From a checkpoint of a small contrastive image-text model: encoder width 128.
Rows from block 6 of the image encoder of a small contrastive image-text model, named by matrix and row number. Rows with one number belong to one neuron. Each number is 500 + 25 x the weight over its row's rms, rounded and kept within 0 to 999. All counts start at 0. Numbers have three digits each. After the name is the row's rms in percent of the matrix's.
After each neuron's rows are labels from the 100 images, of 14848, where the neuron reaches its largest size: "place" is the part of the image that holds the peak. Only what is clearly more common there than usual is listed. The data: views of escape-time and Newton fractals.
# u: gMLP up (value half) (encoder.blocks.6.mixer.u.weight, 160x128), inputs 0-127
# v: gMLP up (gate half) (encoder.blocks.6.mixer.v.weight, 160x128), inputs 0-127
# out: gMLP down (encoder.blocks.6.mixer.out.weight, 128x160, transposed), outputs 0-127

u.58 084:502488484520498515517478480552521526528498481543492487452471473517475511498505478437525479475487491480493516512513488494487538523512479530531505509505526475487485504479512474485458501491520544509458537511568541493541547515459491497489481488433531467498491514529529500466477509491538453453516520501498485494495514483509492462509503501498545487496519558504484503515490520493455504510540
v.58 097:539525496533503523492494466515531501520463471539515481473486496544487533475504473516519450436488518531516490511492485498529494496493440539499453461542477485483507501526500481503475516547465518501497484517510519478516491496469534497480479552466500469501487519469471504472510498468484487444531495541495495477462510440500470473524528520531499511510515552511506509519507527517502509511520
out.58 111:529526492511539509484481472512501520489486526509504515465541494507529488483458519525505503454515484460502504456538544513520528453544499541524518482520507516516483529518447529470467524497437498489535556433473497507504490509516518496477489501536507489529514493496504506483482515510438509498521485513487506513461481518514497482540499491434497501494454511504495459456486523488505510517497
place: middle left

u.2 082:546558507495530485496502490500495477493504539477510516516518531527518456458477473475484473487501513495499500536491537520517533514494493484530539493482437514543485440511502493459504527466481465475497511532472526478458464534463529485509530491514475507510504485530451491487547486471511513523521476478479506484546542518488507476511531493506514511542515450478509502501503475462486505536501
v.2 099:506466519525505514487498503537512497579477420501500472461505485540513504459492499497510541503517463535493505506515480471479490500471487486493529497519496501538505467511493490487499528489522504537544462533534532497486541502466486499532502478482518466469472517522519488501491528515553495474472477480480473544518505465478487472443498488523527459526510538502502525509491483496465544485493
out.2 114:462515522517485534528489475550474515459487488521514466517500536466491487518477476488522470483506514522497513483485496557493511513525497509515493505490497501518472498490500526501467487524505501495490532483454481485516523443501502474438476524543480527476501541513446471534485502457482454500502522508502515462490489516492562511554458533511546519490515479524506494488487485497460537542530
place: centre

u.108 089:499480481523497498507504554475470486514536528554525469572528478521549510524507491500486514487521499468522513520475504456498457496498518528482499494505462493556489506463512490512473482477504494517513517485518493535460522528521415505500513490515502520506501495502542511477497453513501471497460524466491496512498512494525457474478486489489518482454531499459534490523494534490510507497441
v.108 081:445564488516548480470494512478541507525534539480483517525532527486497500474509505458496497487516476506489559544517501543523505488528549468530462503476461523497452480516498471502509496537515466489462492523483483519514534444490516531479489515512494501486468497520519494493483491480523461523514481505507481522505518461507496509498463487511497485502496479519501441482491487558533466484519
out.108 081:526463494516513466518471528525525493461490470487502523481523540433524451492528537460548529521515503470477477501502506551486517449520519472516522528521517519491535509509515552465490532507492487460461525471459505458480459495514493507454462493499535535512527498488491469494458509526497497519491505511532525493537477507487499530492500482481501473526510519495485488497534468507487539493493
place: middle left

u.52 090:497444513502527498539509486518513520526530528522470497521489489504558474514449474478499486492519523475436507523468506458511553557504506520537503514471520509515516535453491553511498459514486541500511491477487466505517499500492461519481517496509502541488503505515516491527519489440478481487521485527513482482541488433500508515484500513433524476507496484493504467474487497498494509475516
v.52 100:528453528515524481535530458507518525530518486509469468489479516497480481527441495503505473484508502496464510534436563477495526512529532507514490512454477501471487507524521508528472472455474510496567451516491456497492461454515467522499496516518506498488479514527525517526485498474446489534528512492480513485499502509535511502469541546500492510473502513503511495459510509503492514489525
out.52 112:504524533493512458473493509478506472494496486529504517508516504492516437519432480519527507521489506485518467486490493548518532524492475525512499519489458491483550486500478492523468504522513501491463488502503542476494479474541499477468498506525473460507469519475499530480534560497500547529527466492530488530473522542502480476520499449541508538490456469496489537531513501518495466490461
place: top centre

u.77 093:472525541496497472466514493448472496478485546518506506500483500500497510472439565477509487498497492506487516473518476507471466475477532493487488504513511504523528498486485531469474494507521541494484552482515520492491478480534490525494540545486473464499530532545511498492499439556505502490556474492535457500521484493527468529498460478478504468503540529480485486528494505518507522538480
v.77 110:539491494493494446494521474499498475519548496509514439492527499505491447506494509514546466509491498547470505458474513533471512502509534527543491521475532511542504478518490511484505511485501471458482534477498515529516483517482455523548490512496506510455493477503440474481501524471480522460459534525515528509525516502485510489455506499523480529535495465486476483503522533481514537479539
out.77 103:519492479470510533511456523521497457489529481482516493461520496494531540517441480504471473512475478469510501498475528504517503524545498517484487499483473490489529550501471449458543476505484526520477502546488476489481517540523471513524472504526506499480482481511517478534492507476509508498507465542513477491547497462492548566465488510530516520473512493526489483479485505475536496557470
place: bottom left

u.114 098:504520467502482453494486496537520503484482534503481524563496529516524531513519512494501496506533491505446493481516532523476491505459500476508515503506465483469529504475466465489508587506461484470526516480519496445527464460499500494537442529484513491476523504461483518480513495477487538490515464538485527527501533533511446541548511491524482496498515500513517496475480494484501500509494
v.114 099:464478503462514484560486510449521542519488525563469473509500484506514538503516493456479493506505495513547530493485528515512480516526496504448507531476541517491487496462477486525469521491514520504520471488502438465492552556505494485487540504509493485528523488520553506492497495474475497471531476512475487517500494443496491464496504512550520525524479521491481478478490525498482482492467
out.114 105:499514522496533473520529459481459477498507506469492441506516493495490502502522517515517481498493458474496530464511535485508471493493496516512468484496529485489498469510512517477515466481511450571508475530564492526519495475496482481539512506498525535519502509468490516495477502552494509438514517505506424506519511530548482486526474492485476487525506501534527505510543540488452517494466
place: centre

u.29 111:547479506514481470510490494480515488547501488506526474533528494485500500438497508532507486491503558509449488483478462486498465490517531512520502487477472532519472482511481440488546508511525506507522483555497498513498500543467463529499518482500520481460486519507503484465482538524508508511476523480479481487494501434514527467516508480484535474517505491465517534453485518496541526560518
v.29 100:516557505476508494518443479538494493466468489501466511527508523510486508497481513484463521455506529491489462507533494516514527522490532478466451443514506498538511502529485487480536549536501466496506503498510480487488478477513499581481499504523502483466463486533520511477502512524433512535503519474486510496492520491464501500516459523509516502501510469524509487488505544495442525520532
out.29 106:520500492523521529444530505505541481498505502496451521471498468499521535487481440508486475556507505519468494520544510494463544482491515470494525528470537544529457554507503523508497485437494481514472467472491480509480548507504476473488490505541484506480525488555512471499520478532499486501488498473533481519488502509506472497473470502506507534507489497546501458535468528484489491492517
place: centre

u.101 095:476519516480555480529458507495471513503521530516551490528503513494505501481484487496574547501484535476531470491502475480509562483478479511458511504516487538538476530507511507461504535515430510497501510486504492492525519514478514501511493476470502518467521536526512474495491527441501481518464495522507497525497478484510515428458508492530455517482528511468476507498503505498487499476467
v.101 071:445496491488492516551500489498495528511499489494551480472506507490497518537484500481491543461522481461459481472512544449465501464541516496514519476512467471509530488479505507485475491533518457519504501517485487535498513512541505506456470508523489481513495495554498511523477470545493505473507496500478468520479440511514482529535441520513517501506499488566525491503492494514511562484481
out.101 066:529505506542430543481541502537518464540464509496477521523492522506537514516459531481449473518534488482468515527490504518477477519476514523492512503481447494492464462515522505515488469475543495518480475467468496499474478503536477506487513544454488510492496466505510547474484467498525503471482497469485517480500531498454508515516512517504554498523521507494479494522467512534484487509549
place: centre

u.158 092:502494495496475464537538479529493527497504493506466523528484488482546480483492486546499496514511477515439499521457532465499502464474517499514493481476479539472511491491515510480520500471488478519516513467515488518447524492472487490538480482520514472473483479498480497552513518481487531544537518520474453488537576487540487512511530491472483537502533496500509514467503443478518502543470
v.158 104:565537518515510501551480507494491489463525517532496523524523503478493522517505440499537439471480426467544495490491527511564515504501513490500477469521465478508548505498538533482466491525491522502496478497485552449499485472483471520500524497481492528525479519517488480492501473498487490503494490484515504506505462515505511466519479487489546494507492506479490476507519498468451516541538
out.158 108:538493501526505552486502524520515513528478524449525514505526465495497488472525481497513470485492529492492491487526469489496511479585503492523499522533498502541496514480478502515489496469528543477472488537451481525504465537475540527439533526470492461513534550474474477530488473529508477482480469487526517487475477459482500520464472479492507490475499485518539505511515520476517486518475
place: centre

u.21 087:465529455503502484542508509479470468496491500549501491483550494491530498496495520468533460488527540478520495522479492506526480527514541469527548526477503503511457483488532439495522480529482482529477473531485453494483498545530508486494530490507528467476479480509495504494485504512485499461513513513474543533472497525488502443520504536551480481501489493495452529538481526521468481493473
v.21 096:533523511497436486503442479519477470529477489496479504507498461498489474498535524491484519488523481526439509548531496505490500494472495508501477478527502493519518460460548492471510499495504459503508478581513503489497514512471489479511486495460539522508487490499482488519582474460516497517504527475477492481539517476513460482500497490522498512559546493507515502466509509510510537520517
out.21 113:451500505524561530539491512501490542515496505464498516503527452490492507499527498494512504518495541517439523458482501489460484512560521490495470530510529494494474484527493505530484479505521565479526474485528510436490490480464489472495500466473490490508512534505484528481504506473517500487486535496526508544545478451459505541475513499483521456467497475530499481498511487523510533494479
place: top centre

u.81 091:520540497509507500502520532468492456498519518515524497461507534471532497463506462470491460531506499541540481496490506503487541526496524481482510521485483487489485449513517491491491483523446506487537479494447501497464497511535528480521521518473513496473501477500500489519528461499515513509527519474469486509514518535471555467492478476480545443521558486532526513484480489507451546533475
v.81 096:474507523511535536554510514486506483522523512496496474492506520502505486487496498515483492492504489516555527482505496547501488479530526519512515471523480472481497457509527420429541525523502481510499487531489489438455454497548498487497517437486517485530480500523460474515509464468488536522521471464479522517506510528486507484505516497511522506529532495526500499480471455501486537498516
out.81 113:512486464495501475504491483496503542471506481505533457504518482511507489509459490531507487473490508496462489534499469529508538491480528485517504501522433527500500556498507508516481487540479488503491487486519509493512501521469496474485508530545540495484472494482493512560523526547476500463509529447531505489481499542506509506528478568498482538525464493501471528474511498501422508480451
place: centre